Weights of a small image denoising autoencoder: trained on gratings and oriented noise at many angles and scales.
Rows from block 1 of the decoder of a small image denoising autoencoder, named by matrix and row number. Each number is 500 + 25 x the weight over its row's rms, rounded and kept within 0 to 999. All counts start at 0. Numbers have three digits each. After the name is the row's rms in percent of the matrix's.
Before each channel's rows are labels from the 100 images, of 14848, where the channel reaches its highest value: "colour at peak" is the nearest of a few named colours to the mean colour under the peak. Only what is clearly more common there than usual is listed. The data: gratings and oriented noise at many angles and scales.
# conv: 3x3 conv (decoder.mid.1.conv.weight, 192x192x3x3, each kernel summed), inputs 96-191

colour at peak: brown
conv.13 123:487515500472508498499502480494499474501498503488494501441518473495494541515441517506438517501499423501458423491519421500479506505508486511535498495447469504501442511495486476505497511529497493519492496468487514500494529448501496487500482515489494477490501560502495485500503488509535507517

colour at peak: purple; pink
conv.104 101:494501495490502500496500458493501501560494498503476484504496500497506495510493497520504500499495496491499503504504495318494493500504504539500500501505499476502496504398498466502497500500497524502507504483604499435499497489507498494501503484468499504491504510499499498500480495483503468506

colour at peak: green
conv.144 122:501506494500494500487502491506503508503501510504503516435501507497493509503514507460500498450512493443479484520494507489506431514502515511511502500472498519507520350500508458499500490459496498484563493457500547497516546505512516509533503536500505496510520525496499525506505509506485492530

colour at peak: black
conv.22 028:499492493492469500473501400501493488503501542497567480513482500504388510514499480483486500508496520523516496492502506559487518499502453330525505504499494481495494513503502505500498501502497499498440490482473499533505494510485503555488489520487509494481482533504503500506472516508501471504

colour at peak: brown
conv.129 061:503535457483432490556476431512503483499501492439499532510506497506499501517479519509539495473483482490564523477475507514476480468520510524483501499499468503498528501506497510515503499537483503589475510492531526501505484483502488500486479490512503468522495500458495479502512517523480520496

colour at peak: red
conv.77 136:510488497500500500502499499497665500602498506519505504501497500498478499503499498522501501505499499498502505502509502343503498499502500499502502502497505500500501511475489499498501502526505491501483498489701496414501501496516504509501502501497496500508505497503501497497499498496497497508

colour at peak: white
conv.84 067:514500498500497500509510504497498560511499499506480531496555502501504497498500498513499494540502499501504505504495502497501495507496561500499521502503503500506497522493513500500443512497497506497514500501501499519502503510500471508494500500501438496496496490499500501607502502502508491505

colour at peak: purple
conv.66 103:487482488511552498495501495501505422500487500484490530438516498505515495509486484546490497449501482508491502463524501509496492492500495519510502499451486514498496483491494497498505498511525494536406514500499417512479505484441486450534501575492512497524483509479499481495484474497464498491

colour at peak: red; purple
conv.110 065:519510489519505500469504450491498505508511512524508513534495504488469495509496498577500495561475506494497502498506485553476501502507506482499500496524502504477499619496501500501504508575501504498398499512536510485517488518571499513511481472485515501504568533522501526502507495478504496483

colour at peak: purple; blue
conv.156 042:497499475491488500398504486493496503499458500481456431498446497496482500501496506462508496475519492477426482491490495499430467501500472521491499503518493510494492478501501502500501495504491516502549527492502498507496471425504497516510504431484517519453527513504500491503521483499497516495

colour at peak: blue; purple
conv.69 065:470517475494508500499518476520495503499486493493496482495478502493514487508496502492520490490448480522487499497508488503491503501505499506508498518544481508496497468502499474503500486486499523513438498444501519504493488468500498437530495437480529499490541500522498499500505497492581504486

colour at peak: cyan; green
conv.143 076:474483500498492500505519492500454498441495500490503456488510499535533492550508492458503513493502503501501496499503494743501530524498493438497515495494497485512490393547529510506500502485501501503512496490461497584499501498485496477498501502496498500490487523497503497500483502498511487477

colour at peak: pink
conv.50 074:513483493496515502465499521486507556501486501492504485437477548496473463499522488527468496535487523495455532491515470523465475522491537483497497469478538512505483516498503492502507487486518501480475501473500494504508478487515496523504508476474487509440530489509499494509464474423491425471

colour at peak: white
conv.139 055:509504503500500500508501503503474549506503489496437537492519501499505495501488538507494501508500501506536503504500504500514499496496594528487502506499507503509501509462509500504389505498494556511513512491502519516503508525487448508500501488502452495475496502505500502642506500503509509497

colour at peak: black
conv.137 078:499501502499506500497500459501579497500501518503643486493507496502419500503500492501507510503501500507501503503506497482503494502503486465507505500502490499503501497514483496500543503504502342501511501498504508503501505498508511513512502493489503496509505513509501502446480496501503480511

colour at peak: brown
conv.188 075:497504406479462488516477452499504484501511503491510505503500498505474530524495492516475536461496518456511521547491487501457508492477488487459500460494491506500501475505525518504504451494530507482508500548500456503504470506493498460497513489492507452506493497479499490503388504507477476499

colour at peak: brown
conv.171 061:495545522511464507530498505484502507501497492504504478473500452505506495490508499506513495514514499482475465586540484516494521504566508498534523519489501492513508512508502490501489513477555502482571488521492495507489510568543509451505494501505495477430504495524500512504459475453511441548

colour at peak: purple
conv.1 123:507525510491508500485497470492499522500498499505507495517508510501515493487528487508522491507474499476385502543438488501492451518495494504462500521539460479504513445505498528505501506457514499416520497460489484498500515444486503501494503469506489516497472493438501508495499488504481480540

colour at peak: purple
conv.127 064:499497498501510500474510457495656500500493522503529442506480495495502503500495470498484500500504491498493502488492488457492501494495485520495500502505464469498496495492463504498552499507502500497475489514646456401498497482518530475549500497492561501506535506485499500455483492492514476489

colour at peak: green
conv.119 057:492498498489499500616495482519487512490501507512516525507543501515507508502511507494489500514508509520528491490505500544503533518506515360528510506499502487485522493521528539504501493503502512513542498516426520531505499502490504510503498568522414499501519488502502504505519518522511501494

colour at peak: black; blue
conv.187 086:491499485500516499494528499497492482483488539492550493499480499497497490498498499495499496480506498499495495498500496507492516489497477494497499501501500497492491493517495499499585497498502499498495499502496497464513493498492542489518493488495760492511516497507498492483492498503513497476

colour at peak: blue; purple
conv.19 112:492502503496510500505522475506499503500499502500504492496474506499511495507503501507505500498495500507516504501516507500510506498502506512502497504500499503501498493502501494503509500503507578506500505489509500465509497501498503496510510496496629494500524506516500502500500512502513507497

colour at peak: black
conv.23 097:507505500506504500501501504502538499494501520504730497495491500505499505509501504502508503499503500500501505504504505501502504501501494481511500500499505506500501499567498503501659504505507391504501503498500501462515498502499519501504504511506529502508499503504500497451504501502501508505

colour at peak: purple
conv.34 128:529476510511464500495499515494500502501486497508501502532483534509502498498500487503519500496509518510452486507390454498500466524500494505480500506496529482500519416498501506500498495486502501408525474515501477500502508487476501519493487471508501519495489512491500496499475504510486481517

colour at peak: blue
conv.109 042:496516483511485500480514478498438495467490505480508498489464490516499503522501489513490501464508508533498508490507521568487510501497493464512500503487507484500494446503503521504508504494507498495479500513438499499514487496499499494534504544505555485480503568504502494500479498492505493499

colour at peak: white
conv.142 047:490495500497476500502508491495500546500501498499471527504568498499557496500499502495481496526504478473499501504499493500503481503504603543496500496506499498509496510494528482500493518491496539496514512504501500524490496513500472481502504458500498496470490503507499493675487496477510486504

colour at peak: white
conv.123 054:516498497512513499512499500500464520501494500503492494501580500504508508507498521502494513504505500504503498501499497508496504496498526477497513504502504493501505510499518516502398507499501500506529495521498519677499512504499497509490494526519421497499490498498500496561495502501499501499

colour at peak: white; pink
conv.136 077:514497498502498500503504490501499516654493496524434514504531500500502499502501495536501501514497497500499503511508496349505485499511515522491503498500501493501499522438495494500400508504511504500502499498596496499503495504513484488497495501498444499497501497513500498525489501489512492504

colour at peak: brown
conv.16 085:495489476551552499488498474493517492497481506491502468489512525495503487511534463496508504485523536527454540543496410506463575514518507484500501490512536511503519511499500474499501496494510497535435478500499489497503485461512502520514498477461500498472497595497499463496504471493477463498

colour at peak: black
conv.134 066:501501486497511500506541519509498481405469528507534502502506497521526499506499485434512508467512498502494498500497498576507523489500482502488500501499497498497503498606501507496544502507499483499509501520470499502508499502519527484517501492488587496521517508508500500457499491509505508498

colour at peak: black
conv.32 062:489508487497490500493509498497493479500499569506566473517500495494476500490505500493495483508490498489499497482486491498496515489497558483516495506511498490499498499499488498500513491488498510495483502470502498527516478497494659495508497512502500508516513495493499493517498500490497495526

colour at peak: brown; black
conv.7 127:515522510518507501558495495516475540503527502533503575506514506494509499491511517538494498507544501542555502531511518475523524504513548444532499520521522516509517520490514519501500521538506451550497520509500529470517528530517510523501495529528478518527505492558502505504534537523516536507

colour at peak: black; brown
conv.121 049:490514491499501500513504504502499466499502555499579473508501491513473510507499491475487482491490524459501503491497475504497538503499496466508497453492498493503492501530501541497508500498492502519497496506497503498521494503513614500505486621513501469506504503479498513483479497493494508459

colour at peak: pink
conv.54 177:521459509542499500498495488509500514499506501479509458509491493501455499508483489538500507516482506489504488494502506499502577489498506460517499499502504509489504557498492525500508501503514500520451497524496446504491471488424491490500513476532489497470453514424500384503513500510487507483

colour at peak: cyan
conv.11 127:498495500499499501499505506504371504450499503482502501495502498510521496500500509498501504498503499503507497498502498751502522505499503492501502503496504501501504495552534500501510501495498509504512499512410500621499506501497500487501494497501511499493492502501502494505502505507502506483

colour at peak: black
conv.58 052:483551492476532501449500478492504472502517554483528501523506496500487512503495519482537493507508504493507496594490496501470486492502457510504501500507425497498483512499475458502502492505515503489521511487517524512519619527506560528522478432458507495511511492495500513480494497460500471564

colour at peak: black
conv.68 067:495500493492500500495503502496587480499494550497722469520492482498471501499489496477494504502510494489478485500491494498495493483477456486503500496499494488496491505532473496496584497502498413499489491496502491462518508487499548512500493523492507505513487497498497493467485493492500492518

colour at peak: purple
conv.37 107:507483510497492500451494492478498478502489500499501495448502507515457514502489497527503499445561494526441492472467471539500490506499490507495504498488479497490509433496492561500499520506506498481478495550504475531493501452515499473515482504489501503494553524504500517500489484496431487495

colour at peak: orange; yellow
conv.60 103:518491498515479499509495492504501501498524525504527541495562492508484506509497495525509518513504504506538499514503506424500498498492509417517521512492507499497516508504501502504504504518502463513509500496485495506506499500477501524485501541532457493513469501500510489507514503515504491502

colour at peak: orange
conv.10 093:499500509468512500480505507501489469490513520484505456494453496499454515511478483483528501488485502502493503493498494518497356510500455507482493444474483497495495496495471502500522490508470501499470491464458500499476489442494491526492507484494512494467519533490500522501479484498499487493

colour at peak: white; pink
conv.78 060:482496481501503500489506497501500526495502496479490501515485520491558494517502507516499487514500483496491515446498489498498496501497649536526497498531443507513490490495513470499500510487487492501470511471498501479505507477494507462512495503497501488451496501508496496518507496479513493474

colour at peak: green; cyan
conv.185 075:485512476514489502497503497484504533496478508481504492486537500513516497506521495493486487505539501468440502430492494504480526505493504484501500486504493503505536455501541510499505494477501501470592480574545517531500416497488501496563498533487503493475504497447501509507483500507462468501

colour at peak: green
conv.56 069:468494481495606500527500514459501464501474500489489497501524492500515510495502490490482500461462499491474502481502499493495506483499494512441499503485503503501479504489496483499498503486499499504531491533514467496500505488501499525505510529482499497507502513460500453499461504500434513519

colour at peak: brown
conv.36 071:457498522488424500552489421490504550500493495518518517528513495495489474490505452501504504523459465516496521497481508504537465451493505504442502508520492509480510510507496496493512503484478502539450481526535521508492462480553496467501509510478512474542534515505500529502543478577481573433

colour at peak: purple; red
conv.151 075:506503502493472500495505446490522498538493499550499456515506501492519481511497490530492512503493509484502506502504502259492503505516502537498507499510495451500474533483503470504499500518504507497464510424548506484518495506537500511516503477470497515487502515510502500500475515500502481520

colour at peak: white
conv.95 084:504499500500496500502500504500427520517500500504481531495514501498522503501505504513499512500500500506500500513514499500506500498522545520506503500503498501501497500472510500503369515502518637501500507500504507517503498502500499496499501497502478500491500502506500496614502506499503507500

colour at peak: purple
conv.176 248:493514500508517495500497497420499499498506499490500491509504436501492508512499503505419506492479495503482500495547500500499497466507499505475497490447481500503423521499496487500501498501526499514484507513495488502504460519525494499490506493494499500499508503473499464500498496494499510496

colour at peak: purple
conv.51 140:535411488518492500453499517523503483501497503468502511407494497502489500505422505520478502452525498505513463486506507498482491501478491503495504480457507497501500484498485532497501507504506497519482510511500423500505504500448492487495505566578500503504501504466505492500501509499490486497

colour at peak: green
conv.83 097:499505501495493500494501502499480499390501505503562499505509497518510495517503502479506509500474502501502499507504503599510511507501501455506511513509502495501497501651504498511501508501503470499520498510383505529504507498502498498497497496487493499501489511509508504500487508499504484502

colour at peak: red
conv.113 168:472551493450508500505501502484496440499508502554498503537499501502496505503513496462516500472453504478507506541493506502518469492501484501471502516489500497495488531508500446501497510508498501484515501504501541495508521522570501504472499342452504501504509504530503539498491509503501487524

colour at peak: white
conv.67 083:498494500496495500498500503499469514508500499498409512491516500500525496503495492500504502500499500495500502500500500500502491501501532527491500494500497498501498497456511495500402506498501624499497505479500497519501491499495478496498501479497497496483497500498500494608500501499501504493

colour at peak: orange
conv.178 113:497489485505490500498520504511502520502494499498500510572530504502506504496501510471490506649475480466468493492501497515509463494497473524500497475560483495501515564507495487501506492480495501502481495382502490503497504481494489510487496507500495495492440498487502498499476487500526501498

colour at peak: cyan; green
conv.31 078:480487504492494501457501477509499436500500513486483503482447492502531525514502488485534501412493511489509513511525497399476518538495516496520497480496496482509500404501509496502504493441486499508530496529457498448500491503458518494481517503507502500490460510452499476499541503490479485498

colour at peak: blue
conv.120 137:484510496487504500502499484492500511500505501485512352508509489499515499501495501462508502515481501465501452530486497500501485475501479497489500501514491501526470459501455488502503495386498513495494494371487505503474504495500493489498506444488485499428492503503501532504496495502526506507

colour at peak: yellow; orange
conv.158 148:502498496510499499501493498499501504500496498500500498504530496501499500502499493498506502516503500498502501507499500496496499498498498493499521506498500495499501506500498499503488500500502449499503500499496497500497501501497498505497496508496410501500495495501501499500494499496501491499